config = dict(
    model='spectrogram enhancement model',
    dataset='notes from a synthesiser with random patches',
    gain_aug_db=10,
    input='log_mel',
    pixel_unshuffle=2,
    widths=[64, 128, 256],
    upsampling='pixel_shuffle',
    init='xavier_uniform',
    residual_init='none',
    optimizer='adamw',
    beta2=0.999,
    gradient_noise=0.1,
    ema_decay=0.995,
)
Rows from block 5 of a small spectrogram enhancement model, named by matrix and row number. Rows with one number belong to one channel. Each number is 128 + 24 x the weight over its row's rms, rounded and kept within 0 to 255. All counts start at 0. Numbers have three digits each. After the name is the row's rms in percent of the matrix's.
After each channel's rows are labels from the 100 clips, of 14976, where the channel reaches its highest value: "responds to" is what is common among them; "band" is the frequency band that holds the peak. Only what is clearly more common there than usual is listed. The data: notes from a synthesiser with random patches. In brackets: how many of the 100.
# convs1: 3x3 conv (model.enc.1.2.convs.1.weight, 64x64x3x3, each kernel summed), inputs 0-63
# convs2: expand pointwise conv (model.enc.1.2.convs.2.weight, 128x64x1x1, transposed), outputs 0-127

convs1.15 089:059115111136128173111111110079144091119132143093137115108125154102126112118137140123097139142125138134139176161146109122091136103161102154149124131106163120074100085105097141124116121115108140
convs2.15 097:149158133119132134112129155086148123132136129098156119153161159115161124141096142137153147134158137117140152155127111151111109138130089157121158170096095106132146124099123103121152134143110148150154086095131142110143148111132129144099200189180177108141120125158122145096132130149120157103148075154137132113110103167171138132126095152109149170132136116152073115133118116125170162124131
responds to: bass register (76); inharmonic FM (35)
band: 500 to 1000 Hz (34)

convs1.26 079:121104154114136114127166127104133141141137131193117107118125092097127108106158113135138117104090088102144124159133124174115147138102140129106140159129174167145126076145129082129150132102091158
convs2.26 106:155139118129144174112136111134108074130141113137144098142082132064159174114114096128107103088132150168126145140119121159127120134134152119097087105119118112086118119144171085130144100168101114150123157131166115130140102101121151124116109111123125130114137130124126200136150124158148146111155156116162149090129093149131112090138159114135112170116137130148161089141083150149146116126088
responds to: drive (64)
band: 4000 to 8000 Hz (67)

convs1.11 095:142168153126133150164144138140153110109107143125131166167122096117111153113131092137123115130139125078136139150147103119102124137139086102142070097144103154095102109077110077090140136138114129
convs2.11 123:147106116072167126175138156099135157117125112104158119133130155147136132110111131144131107128125134097146150134116133099132068159121097124091148136113087125101117116052095154152128113136137132163086090143114186136125100132154123132104149200126167097160168135141144106133116134151128115121117092140133136134127103147145113131141080160114166090145109123153087139130111131126116145117147
responds to: triangle (37)
band: 500 to 1000 Hz (47)

convs1.63 105:108163149150111154113105103161130086144142112127116116145117111088116162098093142113112153134169120120102118097170113092139088121126081118115102089109137132115129097096074091113138134145140129
convs2.63 102:118115130075164131128141169133096139118139089124138126143140126099150109121086125162123129093129113142111120104138139104115121149127142110092142165141073097134119151069108156135135173155131139122057139139117166135100080140137125116070107132100145086153118144139138122145115123132128095108111051118094149145108111136123112114121111111144153100131093162127139138098114136132167140121171
responds to: harmonic FM (27)
band: 500 to 1000 Hz (46)

convs1.57 091:148080142101139134098111119103127104137127134107123150095152169104133107088112152087114111127106104057126157150108134169082126110149149139163129084120136125131117163110104146144109124108108136
convs2.57 083:120149129118123135136089075158128108114149178141144135118077111137167144118138126128149136089138110145145142134104139099114167114096091119153125120133100115120118115125177119109087154110090116102141106091128058087144177123119072150129154128125139111138090094116100151105129133120133160112092090129125109152119109101115152147114156138158119174128144102159112109113171088104131126120099
responds to: drive (69); swell (58); noise (43)
band: 500 to 1000 Hz (32)

convs1.45 080:124154124094158125099125156086121113132118121123092111112137110145119111163141056146148144090090140088138112101102108100195129124090119131110113108125078136120139144125134102104140136102129125
convs2.45 106:133110127083168121160097127145124136108173167138158126147152129144177147114094108184118114100115131121150120158119142090095121114117101107099103122146142126090146143066166131138119099110090170166128113146131125159168103145135114106077145150137132088174111114136164139136173116142119126146128109175142138101146106138141134160126122141112142107172102137143119122100082105124099148124117
responds to: gate (57); low-pass (49); resonance (36)
band: 500 to 1000 Hz (46)

convs1.36 095:109110133105141136078149106130152126126091110129129126146113123129132097127130132099071116103120092135077096096139126132094114155153169156145102108107084163161107155131117109142070132123151119
convs2.36 108:089095160139141122110119107128127096107170144122081136121096123163142137118142140173128130102137139151089141118131134105096199153124131171135119086115138143161126113169172119097104164142130095099165129134154073127132119118097108148091111107110101146126101113124121122110118167108110169139110125113139107137139131138139131113089168137164122175110156120165159101136106088135135133084137
responds to: pluck (67); drive (64)
band: 500 to 1000 Hz (48)

convs1.19 117:149105111096121084110109108138113092103111112102098137114115106115120128093101118109101122151117141103141107127163119109074123145098110091124112109121101103096094086099104103124092118146077097
convs2.19 088:109164158099084158093136146124110135136116082110090137120132105142096116123165154115158157177131123117151157119132162155177128113135124134099140119115171129179119105122134155126133162135139137103098179129135159117145166113119124143135168150103133160126151090136111105147081154151141117130154099136173137148099176123110115137153142169167156153113139107134168142079146137145096125128141
responds to: swell (61); triangle (38)
band: 500 to 1000 Hz (43); 0 to 250 Hz (34)

convs1.53 079:197135138123130163110108117134145154152173114125120140130095107131131125135096132126112132149152158082118125098156147127116135133098121118098150104125162135143148103108119047132128144178099146
convs2.53 109:118115142153146132117139148099135157106112104120056132131132141162113127142143150145143124162113141139120116136146129151118132156127125139102133100127160111152098129178108131123149127139164134103114185119159174129111088100098150124121092092100093163114154108117111099133090126070122135171152116135074098108118163138154104088152147122132163134105124125127143158115108161141113126055134
responds to: gate (69); bass register (54); drive (51)
band: 250 to 500 Hz (34)

convs1.18 122:132193154112114137113140145161171126149134125146086147123126163136104124112120107110115151139128119105119129106110088098165132132116104131123119065119091126134156148107095101108120155102190144
convs2.18 114:115109134096179115134146150115135149111139103158128162138122149170149126088085146188097099090108131118093133138106133068100121148138139127115123126136113145123141144063110137155132143142117121157111115148116145134140058140163126149089091119084121092132125163131171106145134116132124101126108117135135121135120109114114106092114113092109128085117085153102109093173114111098150125122154
responds to: low-pass (51); resonance (49)
band: 500 to 1000 Hz (40)

convs1.37 100:126092157137135090105117111144145081121125110137133136149116172121113157084114159106074121133108144127087094120174106154094098150139111145123120095108170164143112125129101160122109116130160124
convs2.37 121:084129164146154140151127106123118124130129086150080160115118136180126135126126128178117131120146127122127138094137110116106206134142127144138136118111134148148118119150149137118130188189131110120176140114148056086108131104134115157086094126127110128102119118115152147122116172136133156106093103123158150148102125106131144128111166141166111158099130147178161133120116120155137122104110
responds to: pluck (61); bass register (48)
band: 500 to 1000 Hz (57)

convs1.54 071:112132118173124097127116102127132102158153096107097102125130134157131165119127116100106143139109122116129156105149068094169127087152091087135125072113115113158129091111088134124153132118146123
convs2.54 085:147111145203129157147146126129131127133117131137130116104127150098129133116081121138144085145095137154086142127114087155064145119141146133166146143128123126128115137116122145107084144140152138137148177148114093124119111108131154124169062114108115098081109138139134128153127145133152148142119150143089134105146119130124153178148104086083122083149133182156182134119127148132111145145140
responds to: triangle (58); swell (50)
band: 1000 to 2000 Hz (56); 500 to 1000 Hz (36)

convs1.52 105:090134114150109148105105099066128107137121112144151098079169113111140131114124119131087164136111106115112160145110077113161143131131090113146089104121159129125124088094125091109149121137107131
convs2.52 091:163137156112153131130156146129150112161166136107157136138142162090171140118080160169121150100126128139140181115120087140077115141154120146127148126087087141154155142120133096138130135147143149163108119119140145153157151138132138136107175180173160088157119141144113123110154127136117159087120085151127145141106058131152146156142095133117134151130134131161121093130113112106148152148134
responds to: bass register (78); inharmonic FM (47)
band: 500 to 1000 Hz (45); 1000 to 2000 Hz (41)

convs1.1 091:147109131132088144115098107112129162123136136109131084119149170124139124113132115107151076115110127161165183146157137161097193149136165131151136131142139092138119174129160152138109140116141119
convs2.1 082:169159098136106070144098094145131127127157167131164103154108139140150159146145124131125123104114135098129090118136124088116121114114128142130125099165088082103141152138140094148162126075092145120125084083130102148161155137110105119149136065132130130144104132110131161127145122085137150118144128097103157126149128131138151150108127092110086164117167128116061132155146151117143123147123
responds to: drive (62); noise (61); swell (49)
band: 4000 to 8000 Hz (60)

convs1.47 078:112125113086121110095133127096124159121092133106117163128133098093146114138141090116095102117104106167141143130143158115104156086079128157174139144105132131129121144134134141148079164134120183
convs2.47 080:091178135123094118116096083135124104081170157116086134147124101148147138113157115136158127087144114158112126137127182085115140138111104131163149083139127107141119086151173138126103117123083094070139105107139093125127135117087083162128139112094125157133104115113120127113119126106118167127120127090129093156098146131136093142101134115141139151126138088139104098105118090118120117094126
responds to: noise (75); drive (67); swell (63)
band: 4000 to 8000 Hz (60)

convs1.56 105:150147095145134169167095145122122145163141132127141167168196124165166090116124105157105104161146150128115122149155124126095173125150116105102141145119114136129150107154151123135140141154155110
convs2.56 122:166168125146106135155114126142140129159152166100141083132138100122108170091110117124116162132101159122138114094115131147112125124129118111103138111140102121113124108092131102145091092087125096158085149120127121124183126133130128159220121157094125139136127110138086129149124159100158129137135116124085143095100109116119142144148142113113093135154141160146182157101114162166098108131115
responds to: gate (61); triangle (32); square (27)
band: 500 to 1000 Hz (50); 250 to 500 Hz (26)

convs1.59 121:117082140122117122093145158094109076138117138143115112118099083099104117159144141112169096144117117097164114137137088108106093143121116111117111168161172160129151092158142130109125130115099117
convs2.59 097:142138170108124161138082142156126151102144144151110139127129138086166160154117110107099158133127139148099148146149131172143107143126150116106097114138167148150112191151117091131157101157156166168126175139123135130147098147125163086129122112161114123124151101136108157148105105128135096110135172152114154092136084166143140081160159135149143141140104141122171137104083126131127151137114
responds to: triangle (33)
band: 0 to 250 Hz (80)

convs1.12 122:098134155144131136115102116064152129149119127133126112090155159123098142103117108140116168118114096116118169147118089115156114083129094124162118098081145112120112105061125101118148126123138133
convs2.12 099:159119137114153111107149141125138113159162152089156113139111152099181119147074159157133130116132121132124158117119079141081128142149119149117143110122106125168160134127137088140148135132135144143125098111107150128150154124120128134122160171175155096153088143117137147090173114124126163099083110152106111112117080146131129153119108142085137159143128103164120091158121095063156148137136
responds to: bass register (75); inharmonic FM (46)
band: 500 to 1000 Hz (39)

convs1.23 109:067139103126115136087130151071124094092097098137091105107125129083087118141148126141091160135132134106110119104142114116138108116117096142101095115106155138102152106109094135105121103114093124
convs2.23 111:141141141098122148116119159114147162134161141124132142129135162091188121132084133162114151128131164128135133139140115121118135128120120112133116139144094130143141155111135111119167110155122174146124128144142158130138134125128134107072180170165162088159130134138129159120132097164108122119137088161154124097141087180180131128128149180155148140122153117140123119133066109136182178146152
responds to: bass register (83); inharmonic FM (46)
band: 500 to 1000 Hz (49)

convs1.29 072:084110112107138091159119108151112103101097182119121129130147092129088142104118138141097104155105121131130083095146087080113134124132122144120114176112125093127141097144147149124169099148142131
convs2.29 066:163150112092125133144124151117140105134128142152150178118150127142129129143144127153143142106108089130153100124084157084140155176160138147186143109146085108118125129115142120148120141096098143112088101129096143124169128159153131123110120146131170080142130140133174128109166100135156120119119120122110148115106101123123121157117114088080128116153120151116100166191140114113051121140133
responds to: filter wobble (64); resonance (35)
band: 0 to 250 Hz (37); 500 to 1000 Hz (30)

convs1.35 096:069129130151145112113100126102116082117127068147139086125133115097109132133107105143096145133128088091108113095124114104160093136143100129117106106106140140087129096080112108146157128127131104
convs2.35 101:123126131157135129133134173163109147134157155149133141097157152135172077130086117150100135134118140134073140126171077123090150134136157133155120141142131134165151164151085115085145143160136159167147146131155142144124101137143162078100106144160119092147130142118120108117144097144102122125108132165137148131134102168159144112143150139128156108118136162115131112145107127122138187169180
responds to: drive (61); swell (54)
band: 500 to 1000 Hz (48); 250 to 500 Hz (27)

convs1.58 097:131098078121130116103110109102113126109139128126117145091119163107141118110112104095118119125087104074130155144107115149093153088151155172130148137124148104142117194138139175145128140116094110
convs2.58 075:096162123131119104156106078154124105121141143147180121121104132120146127125150113130158133086123110119134095151110115100118172111106103111143132121133077103149150123127160104098132145097065119118146074090139093095135170134102079153138165112139127118153097109119127141096159111117138149121080108125107110133160127133120112124104129131131128171120157109135083104173178089119122108125102
responds to: drive (72); swell (54); noise (41)
band: 500 to 1000 Hz (32)

convs1.17 089:126142132167185163087131145074139103135147143126097114150156125115126100142106139148146136122137112101164123094144113115109134145151102141102111102158181156122138106132137111147165175172133137
convs2.17 114:123130134134149095107140173105105159104141114127104120143170142180137112133114142148129106167105122149096125133151122138103139157132132128090114095128156080176115135173110118123141125123162126104088181109139181120128099121123137118120098104088107152123135107135122106109097128088115136157136107130071095090117139125167117086132130116108153119079106132096151123118099169131101144090171
responds to: gate (55); triangle (43); square (28)
band: 500 to 1000 Hz (40)

convs1.13 111:141131128106094172102145127107160135138145134113135151110148147120142117095089089143143119125096126140167185181097126143100177118124155148179162140139115105121139136108132127145099135112131175
convs2.13 088:144131121136130120138147077130138107127153140118130102152108088134156164132123121123131133105094111142131135133134131126106110122113076124142146082132098103100139150158183100132140114048127125074144110097123100124142159126081088127140149112133115148158096106111114151127151134071147168145123127115057110101185133134132148142100130140119121177096127102163105121131140124108132113100107
responds to: pluck (60); bass register (59)
band: 500 to 1000 Hz (46)

convs1.38 142:132127104136115136105114128164129129113114117127137131128153132089124149167119141113155185104132120113125116098107115121233153123106124130132110123119165131198095122154134134141158138114131134
convs2.38 115:115108134112121130119132143137117151121140135162151148105103135086146113093101134140106088103096161119119141107128097100084115120135164133102114129101107161116149128112076169099101168112151160171089135157129162117107070147120134125093074108107124083140122145132125121158089099135115106117087117117147151168129095130125089103169119127140178111135102160110137131119101110103097128153139
responds to: triangle (64)
band: 1000 to 2000 Hz (79)

convs1.44 123:139171113145127109116136127139149137094160139085110127130158196113120152058110128079120117117110108107117152116135108131096160132142117119124096131126135084143102147092119130109135093094136157
convs2.44 104:121088134180158139099149117141131117183124135113137125129104133109145114117109125122137093096101122142113119119114068137072130129129140134157144139126125122094158124142116141115129169103141145121166136124096101099094137133142133130152093090135063095117097148076124135100153140074159174149119161099115108121158106082123140142106126088100095111142132136171124121125175118097132130142102
responds to: swell (63); drive (59)
band: 500 to 1000 Hz (49)

convs1.61 136:118132143120096131133144126138107145154117149098124097129132123102130127140095195128175182137196123101135100091139111099142143142125131109108119124115184133160095123176151120114139145128111140
convs2.61 119:137108070126102087097153124158102139145093148128152114134104075115085090124145128079135108127122121090124147123144135133157094117124149079093132097147157142144093123137077137149117124129145128146113131135111171127128109124112127095168130085081112151125146126113108105138122122120124097131123160101145136159120178102103112096161135130130133079114074135093136166114138115146131076134154
responds to: inharmonic FM (26)
band: 1000 to 2000 Hz (50)

convs1.24 076:096132088165099112141119091115123139108111108105121093119095132123134159107110106104116160162151098120106115105136127100181120100116111128150141090082110128137112132053093116145131141107122135
convs2.24 105:123141135182152157150126132160122135120131153110151147090103149120140105155091120140106107134119161135084131128118064111065151128128148123161117142159125164119149137157072148079123131151147128163144133138132096095096105143139138117145084099137090103110127139108134126089121132137147130131074158092139134135134099092132097133152125106100150081119139171107125116134143116106131157177156
responds to: swell (63); drive (60)
band: 500 to 1000 Hz (51)

convs1.62 100:132142126121134130160119143105130147148158159103153139136122144145165133126085104136144071083140137167145119088126163101083181100130155165098151155134127136099138157140155118154129119134153158
convs2.62 091:149090077148089087098129125142156115121121176104142108145128156114140098159130101079115112117140123089140074105146125123122080152114125138148142079161121098124145134137119100122140098085123104104114125097111155140150129100112126116160145106129132142172112135127123128149161118108120116151185134133103120086175165111149139129103110110118097119085131140062097128165127148136101132133140
responds to: drive (57); noise (43)
band: 250 to 500 Hz (31)

convs1.30 120:089089120113135119117105106164105084144111104140121096146096156129150161120132135113112098162131132114132091070170116104080133144116128119095121116150116137090132139134143111144101145172083120
convs2.30 109:102131139153137153109114119134125129123108119110096172103136126130086122135195101085157138153162139099136121120139151152130132133094107120132124095100180153152076107155132138125107142155161130102165151129149122094135147122130149115145113112117121154088144103127092086142081168124121133144144144120117135140136186101143144125163178154167135122095133134157171154109141152152096123087091
responds to: swell (52); triangle (46); square (30)
band: 500 to 1000 Hz (54)

convs1.28 089:154115109113126114095125093151128144105115084104124145102084070125134145096119126127117142103111148131070129111118135074101118116113133125109170132128136114108102094121098146134135153126075081
convs2.28 103:166140131091115163093113140131078097132155134147134157133114123124127148098140135140137153104114109152129121140127171137154139128149144167117116136120107102141118119120166123122093159126075139139107138134141132138168126123163130140112153130068167164107131134179163180126140121154132124102144101145128151145102108091117125193118159107162117176152158161127167102148111130136057134121130
responds to: swell (55); triangle (35); square (33)
band: 500 to 1000 Hz (50)

convs1.41 093:106128107175138100129104125094135126113116121120144098120121151126118164124112086122162099135103106140160124106133103123143121083155112176156102108057160119132097120112121139162170113095116109
convs2.41 123:127113116176154137146134128163124157129119160143152147106111138128154085123100126167109108122125133135089130129139077088080157127140146094170127148153143137126149142157094132100146135136158130152159113127113092094097098156106126101148079108134086080138111150104163113093150129139122132129079160127176142154141111083123121132131098095097124085128113146111104123141143098096139145171144
responds to: drive (62); swell (56)
band: 500 to 1000 Hz (43); 250 to 500 Hz (33)

convs1.43 092:166127147133139107122115131175130118114136108117134119161108129110124116088158182077071121142102155131110093080166142160110104138108144133131138112112096135123116150087104165156119114125105110
convs2.43 099:071129161143125136135098089132172103095107120120050146091109148132127128137166095147153123116145155127141111117124121105093165123111102152145126107101116168102105095140147148089111155149115109099151104130166070111109138117129126177086107122126121148120114109116112109147108148121092137125136104087136104152142149096154122129110148158158161137104164111157130111104140107104120144098090
responds to: pluck (63); drive (59); noise (30)
band: 250 to 500 Hz (29)

convs1.51 123:133098121116141122102145167115096101136137151147126118127117108129127113193158128131204092151116126124174135120119127115133123115115124115142102170158140148159160106190170145133132121135115102
convs2.51 121:130139156103149160171100134132127164092127116150125116079158143095138137139113096100136115152122134136113135141114127138119096120122119112122120131103150144112115140112100134132148090139164164138117130155105126129126098149115149077129108156157160066125146121124100143155125071132111095109091150175128136138151082204149136087164135166140157130148103119127148125109074121115118142152082
responds to: triangle (26)
band: 0 to 250 Hz (64)

convs1.55 073:084124119139117136108072121143113103145110077133110069129113137098102143144120098128105139140116124129138092105128115098156113113114105089105136097126082122113150109062118105094104130134150118
convs2.55 113:121181138138129193151130146106129136099114131143136135084171168116120152133091097139114108143130176118089128115101100129092122113111133134182131156099095120108135124087084135121121136146109124144113151157136118112112101133160167128134093167139151084084133135151119109150102127148147109138126117119109137113150092121134137139169105096106143090148173165146143127108116156123115187167141
responds to: triangle (56); bass register (52); envelope: gate (51)
band: 500 to 1000 Hz (60)

convs1.3 075:141094074136120088128119136100132122121143115120139084163139116106154134167109073124142137175077104145123118101122137116161149126108144131141185126126070108126151130109164136149121102129127135
convs2.3 113:102138160127146161191115127126149153095116151144128158089167162105127125128144066119111108148147161130126098117085125128120108130124136140161129145104125165109115115077103135124173116123148148131122118141137108100118115154152148104121113167157150080155148147126110123170100092145115087133118125153140145128131081189152129108153107168134173136153143141105145119083097136130125155128092
responds to: triangle (49)
band: 0 to 250 Hz (61)